Rows from block 3 of the decoder of a small image VAE, named by matrix and row number. Rows with one number belong to one channel. Each number is 128 + 24 x the weight over its row's rms, rounded and kept within 0 to 255. All counts start at 0. Numbers have three digits each. After the name is the row's rms in percent of the matrix's.
After each channel's rows are labels from the 100 images, of 14848, where the channel reaches its highest value: "peak on" is the class under the peak; "top examples" is what is common among them. Only what is clearly more common there than usual is listed. The data: cartoon faces. In brackets: how many of the 100.
# convs0: first 3x3 conv (decoder.decb.0.1.convs.0.weight, 96x96x3x3, each kernel summed), inputs 0-95
# convs1: second 3x3 conv (decoder.decb.0.1.convs.1.weight, 96x96x3x3, transposed, each kernel summed), outputs 0-95

convs0.73 079:139094135179132099173126140135076117118109145112124132154118089083158139189173102143146120138106115123151147091129138123124068141114077161135129127132104144133149150087103139127125122093145151180150125141125120097161144137108109155116094162142105143103147148117126111119127114161149150123
convs1.73 094:109115130140119146138129095194113127111144103135143151107127136142152136113126146161126138082104117095101143129124124132207139159111171088143130138123149091136121105085114126113126086143120125139108102141148112179088114138142112098160150138155116089172170124112108097136138140087110101110
peak on: skin (40)
top examples: orange face (33); a mohawk (26)

convs0.53 107:136111134142128095127121088119125112135124135139111163098102117055124094096093106137100118080134136106120136124128113104147152128081127183113158152140139131124116117117099103150138106133124135141100115142146126134200159065143109137171140100177128135129126137100108116101115086108127111151
convs1.53 115:146151124102173124147144140184110144091116135142121093147120123120172152125129119067112124148118135138134112132116120145119118094141110108124112110136095069150129120163138095075112160112126119092126089112175118136115141133147132178112133153080124146146169099164110095143135092123155111115
peak on: skin (46); hair (34)
top examples: teal face (42); orange hair (39); blue face (34)

convs0.75 086:138074154138125112128093160104120122120165137130164121135154095068168119131160147130131135123153127101113156134130116100129122151092124139106119144159126119122072144065102099105119153127150139102109110139163168087128129093126121149178139110175103148107149103119105135130130098111132113091
convs1.75 081:141148109112145134151131124105146142084082163121109138143095116183138138136150094133124113143093106120163091155103161140118131150166081170124100136098139132137151134156130174124111151111083135181108128137125088150101125123132153089099139122153153096142108114155137100100158170143137138122
peak on: hair (53)
top examples: spiky hair (42)

convs0.40 101:113115097118109101135120126156170124116168114093076105151139158085147105116114135136116130129091123068128100157132121141091116144095132156117119125117167126094114133176123093145116125134125106091110146162142201144135137093138120123169139149147128108099120094109109130116174119111090140118
convs1.40 079:129115157122094152085145119096117171152081102142155104115125132172145112143092102135141137104144117129140124062092115149129128128124147154109095156135148120150163145099102108115093148128127103138122128121108075106150140156139135122063145144119146124163176156140108136077100110110139123125
peak on: hair (62)
top examples: pointed ears (56); long hair (33); blue hair (29)

convs0.62 102:157118131128110115150137138075149111148149115152112135167115153125076141127102183136147167160108161092144094141116113135106135135151109114092161118153135142128158088129118061120122064142109117160138114113127090131103103114159114097093124086132130144148118109115113145129127103109144116164
convs1.62 088:098112140132161105115140114193148125120130160109159148092147139115157109094153126130108122066153084139155174088114131105111089114134112138123076142118145099127129164101102147156136180131131142105132132126139144117147141167116154159150108156124138143137077143115154105135156142168135125129
peak on: eye (72)
top examples: glasses (93); looking right (79); orange face (40)

convs0.14 104:110077135124123124118136165119119124109079118149146131127152147115145201142182174083149122143110166103106099130089120095146096134083125092097150132136108102121149146093107141144116135151135104108106124151120095148098142078095122126099110099139135149122140097099093132123138119119136129110
convs1.14 119:116131124122102122152130158149176180134125159130154111135100112106130103110123111172141131102105150160141170129153099156148136135143162117096142128122130150135133157158108121073064079110151087112103146147130133105168098161131128079166115140119147134153113156131111149128118116111122093098
peak on: eye (73)
top examples: looking left (77); surprised (59)

convs0.92 094:115120087092145158112139176129114134109113123076146122131117178137058124123122173144124175157189103111104136133084118130148110135122102107129114126123157101132144115099145150156125092150109120116144133148126116139099129079114163146071115103149135147133103099120125135115139120126147165105
convs1.92 101:135128147145121110124099108134125139170123136131117113107179136153173123132130119080139100127090097154154126117153151141120135100130125147113123158077132160124116122114109081113150163086165122164162117128167143135160163150102141116136117160160098116125139173185135180126141141108154096118
peak on: skin (91)
top examples: glasses (47)

convs0.30 108:137145118144126117133104114119123132082135148185143144129118089146126129134199151124138102105121163078140115170137157163119155130158094121135188148140127143105119119106129122138126127135114120115085126160166155123133104166102090106140159117157133108083130095138111134160116102135133133070
convs1.30 081:134111175125132147121142152111159132181128139132140156067141127120092142127100097133082086145137147148149131112176142092103127101131126114157109106130144101152121138137159111120104139091095151110177166097081120112120161132144143118150124092156142128164094157118118178122128116099148134141
peak on: skin (91)
top examples: looking left (60)

convs0.32 098:150127178138101132153130154058150128110150122152108141096151132141115151096127160106116100179146093148155095165153115130144125104095104101104146144104119167104125134072145122103164157146143107119132083162120130152121114152152106137138122105122129126150095131159165132122146160129166143121
convs1.32 101:095125099102128151126125115153133116161087088153129149128110124124102150130148096138134119071165165106120120121088120164062120177158137126094094123112126142161132141155125140135115121118165158194099177115087117133136116148110130095113103120111162121135136149125111140149130131130086126108
peak on: eye (87)
top examples: orange face (37)

convs0.65 104:148102108164115124123122126170117132143125135136107121130116135091133120097108089168120142115081135100129119133132154096142104113127161147116131121151100131095100102100160115174109119135076139124092124163147100143171214071121146158099121151129117122163130101106115140110117099120129118155
convs1.65 107:126160090092119154115118131120113156120112125115140134141104099145110112154112129138132110133172136143157137139130095128064140138121122109096087120104121128143142192183124123107084125119176162173137155124141151119178078113128132087128118084139117136106093099145129140095131113094109134136
peak on: eye (73)
top examples: glasses (59); teal face (41); surprised (40); face colour: blue (33)

convs0.35 092:103104149097113171138132106135104140109084136067148106169109110125143106162134100090111141104167164147133076163138117091158141156113136111125137125098149149057119137136109107155137140129127131112105124141148172123132163134148123135123162161133163090118149160100124135093143110138137139117
convs1.35 097:132131154157124122108163087105107130106181105108145125124145137132088146155136096112113114157123096101170170163151138123140126133158135162153091122144137114134116137137096116123166117116129133124164101131162090169164118099096143139202118100113091130128104112129148101149155152089107135143
peak on: skin (36); hair (33)
top examples: moustache (60)

convs0.20 117:108133152081112181111143124118099109133091094090132087113130118190126160129156102138138101158134094119086155139163133150099161130146138117143144138107145131118097150138116173099136170073135109121168119127152143135117084160136153110143160115126166130109172135135135100140131140145116123118
convs1.20 076:147150095171142086175131110118136168134156125150119116111113094150149114132121135134104138114125137141122103178087135151125126131095090130109117148083156126165138151099171097124105147170119160117103110090078112118111143124117145149187147128165088135121162130117143159104110109110150151135
peak on: eye (96)
top examples: surprised (49)

convs0.68 112:134112153133166087145077154142113123123134133157113109155099080097160133141127168111109111084108114128112160107128124136138113143119136120159137111156124123194128145142121128133163094146135091140121090118138133084139117092129100056148125142131085125159106128131157111143111088131091103109
convs1.68 101:132143158132097126130150121095126105169121109137131158110134166092093126078154114097108156177145137123163136105106112186141128119137132099106098110165139151083108160123146107142122185126122159131150143093129120123121160154110142181122136178138148142080158141125112124131139135114154153116
peak on: skin (60); hair (28)
top examples: red hair (69)

convs0.37 118:112110126148110131156130126140126115114106073058159142150133155155131110143156102144134122169105101154133122112130126191134154118118133157113120134101149110119116105099128147124173165132131104139168136127069138137111114154113167115132182112112151167114131163101129086110157115143118153097
convs1.37 107:139132138125132115133123169120158178135138157153130146076134138149132168126121124084100121105172115135139091122143141077154115123156136131139141109113113154119133142169131127101099065109155138098111159123154130104137161137146086100117089157113132119151147163118151151180099163151165132119
peak on: skin (77)
top examples: glasses (61)

convs0.1 107:123103094135124140144152094127143132119108116093154158138067159140099147145123143140146112123107124171124144123119141151107129109114183148110161132134106122159177132120143088135132094166143149138150136137066121089131120121145126168077152169114139082129128105111123116173119105140118125179
convs1.1 100:145122108128142131118100148097113140141184143132119101095140167148152138081110116080152168172129116132119111100108122112127081147116102114155120115123139136102123101141120178147102143130133100145141165064142144129128133106141166112136134081148110139129119151142162160095150131126101180090
peak on: skin (43); eye (30)
top examples: looking left (67); blue face (41)

convs0.50 104:079098131134122127118123119111152153111113126101097107147138140075150156149096094097180133157156109111087086102099111141170133124112156179158125127118156143094154112135103093103146128104123123081092121106106125144130169124145151170129141142131129150113141128098129116073137142127139114097
convs1.50 106:139138170116148124136152133167103130165098103125136139122136157181107096174143159115065133115111117122099104181144109120143128137111123120129140138106112073163134167137152119131096136141163132157128123108158090157148077150095115142129111128099150125144123104116130128150101069121148131157
peak on: skin (54); hair (38)
top examples: moustache (61); blue hair (29)

convs0.36 083:125085091142092129105136134062120153077105097124102143136088102132153152125097142119138145126129140167130151131081110095070162151126077102118114119145118101089150135119131133159159111147136135137141124116097131141110133126122155125113144115141101132098122097076101116161150105124129140080
convs1.36 103:146166139168141130175134126138124096151099189110134110146123119143134119136118134120114146146155159112137112112165149148168139134101177140145141096142096197141098131109127118107155123114126124088131104171148089128124112161123125077124127153151148107140129150138161178094105153118137125170
peak on: skin (81)
top examples: long hair (33)

convs0.54 094:097087154156134143114130123117106168130123134164071138112101118113142111132113099102101122119128154118134148134105127164117087143163147113153166135142116128073123109149126070147100111101126135099131113116156131148138157063108098114085133127144155128138121104075118139096113099124159120169
convs1.54 101:148135128122143100121163110140135104170128124116118129136140145151111128125113159108143101065111136091104109182153115049105132100107122140116076117113112128171123117131150157098121105133156131149146112110111141145128177155142166118174126120105105120109090136096091094134127128138115125085
peak on: eye (91)
top examples: looking left (81); surprised (43)

convs0.12 093:082105106134128114117120134147172117134113110147088111148078141147115157128109192083136109120114116085114123087113109147127167112098143082138127099144116123121129124109116147147137103142121085121121124157131154108104136109142144105091140125069114135189094135127154134073123104115134127158
convs1.12 110:132124138134120115157164138127147143129099159136141120127120113079137118128096098176138187136095163153203134125169165123134167116185148137136119131123127146172118170156160114099103149098146156159172120160121117139152111128106138121151137121155171137130120113148126138145154109121118106137
peak on: eye (68)
top examples: looking left (62); surprised (49)

convs0.85 125:156133102146121125146115167164170129141120142114149094136119148150090112112134182120124181082081119130134111106120113171093121143130100077136125137093140105128128107092143141128141129138099129126176136158148090103085133121133125052086102123158119120142114119135128122126148100135129141100
convs1.85 102:108168129128145120133134099126139127114133117136130133109127112116177137083155095121114096157163105112130136139141127063162110103122098128106103122171149106142103150136126146151132142138104168094124102083114166138126169094141193177149153127107149131119104104110091117159081120147134141127
peak on: skin (98)
top examples: smiling (34)

convs0.43 110:121102134159123152094135120169111147098149170126114139160166115057168099155109119108131097101114089110108163100115131108149131140115136190121097125132148169147143126134111146138121123121119135107101085103133087125147175098102105158104141156146094131119143110136110128104103096121119123099
convs1.43 108:111151151094152137154155150087165119099127059124135145168108165131123140086119097108099140150115154117132144145142127143142122161110099096113171141147147095102120165120120130130104136146082165119173147123151157141117163151163113142112108166129158126114105120093120175122130164119135123108
peak on: skin (87)
top examples: yellow hair (44); blue face (38); orange hair (30)

convs0.19 080:143128113131113120151116116138099102134115139150124107161122126152107096100097170125130180141145112104114110146105081146089086127101177138113167111123120121113154125138140135130120094094117118172120139093139131132147141112140179154088103099121195076176116155124120135116134120129154134166
convs1.19 091:120148114116122150088093136125135160093118142115138106091118148088100113132088108102113102175107116150153140123163152125153123111155124116156118114165133153157122123108108050129096111140125121124134106155120137140132123135097161089158072104117083159134096120121122110123128180157106108152
peak on: eye (75)
top examples: glasses (100)

convs0.67 093:137084117129124133152119114153100112122126117137158148129108110118074121127185109086123144174106144069097082142162117130124101119141123118118117157128168097187101107130088125106125133090098083137156110127101139147072105136132128146147125129164149136098119160109118118115138116134124116096
convs1.67 094:129124165145141086083123148134144136152102120118092079134147151153141146152072178161121109076176126144109139088132120083116139133109147127112115119118136173108125165102151125100148120132151152108132130147134128131175109149119106089109093111085104140121102159116094157130111143136130105116
peak on: skin (93)
top examples: looking right (63); blue hair (36); orange face (32)

convs0.80 107:165129134136139119156126116132132142106098135155129115140109078105135057157154134119113189113131144122131105093142108146135157142119089124159139117103146133156120131114116127143172127179147108101119129115144103070157152120101109108119112166103162127096104091110090160154140104163116103111
convs1.80 096:122097135151140153151200110136152101112137117118117107124166161150110139150108140143133096118130121139119120135130076054131138125134115146123159102143133093116111132126172106133128123121114148132138081151127110122113164115169102166129148111130118128134194169121122107136068145119158090142
peak on: skin (76)
top examples: moustache (51)

convs0.78 097:105110096151115115142134131153141094116148151177140144133133161112131151139117112164095153115107149116114105179091115105138089143114093113105099132118101102080125101093123101130135130115167113199145118134133112118138157148104142171107142081110110143125126083112102144121133103101175115148
convs1.78 100:149150151102135124126084168112155166111152123104108130121119128166111113116166162148149141165098144108097131100142124153124136113118133146116151154102150140142156165148128111103103117085120140112133143142093133159153117114121119061127145145107147103190149172168141143128130169137111142071
peak on: skin (58)
top examples: long hair (46)

convs0.39 128:124087124143143129120115170086142117068143142111103124144135093079160114111067130094116114115133136114111134136163125127117107158078093112126104137152134135127113183097122126114091145133087155124126067125144140145139153089128122120134095162119119157133191110113138138113156121133127122139
convs1.39 112:121136129172161134082181101120140134122121103128108146101140169093105130090153120163145130124113115089144131128143113086139089161126116138131130100170123097078109129120111139135123123110125084086164111102098119108065154122133129125121142126185106093112152131100109147117102135122099144103
peak on: hair (35); hat (34)
top examples: crown (38)

convs0.31 103:087108123127137143133124106128136128153129130156154113128127119154151151130141139130132131149101131140133134138124136119097113134100126045138154140125135120128082139165148147139120170136145119151149107102103135134061128154109144030089153132148091096167109143114084110120142114141131130093
convs1.31 107:164140133113116117075138164124133158140080115113138100131093117118118154153144164141088139125147125094126121140162116171172148132160109148121088138124154145171123144123174103108111131128142121121124169161130147129131121104127110137159112096082169153069117112170150140133077111121104123132
peak on: eye (67)
top examples: glasses (68); teal face (35); surprised (30)

convs0.46 077:143120094122117087118103168141117102105124096132128124148105151130146171157168162118099080121106128095128154146120114135107074072136160116085152125138127119106141123133121150103126128153122117126165130120129120143165144116128101099097090112133156127118196121111119165107115119117196136132
convs1.46 092:128126157141105156094128140116132141165139184115152144125096099137119110116116117166166108125139123160138110146145175129165120118086166095165140166123133171128116127123088156123141103116069116088117124151118153155113131137143145149170146141120168144156089139121135074144160126105144152119
peak on: eye (56)
top examples: looking left (72); glasses (60)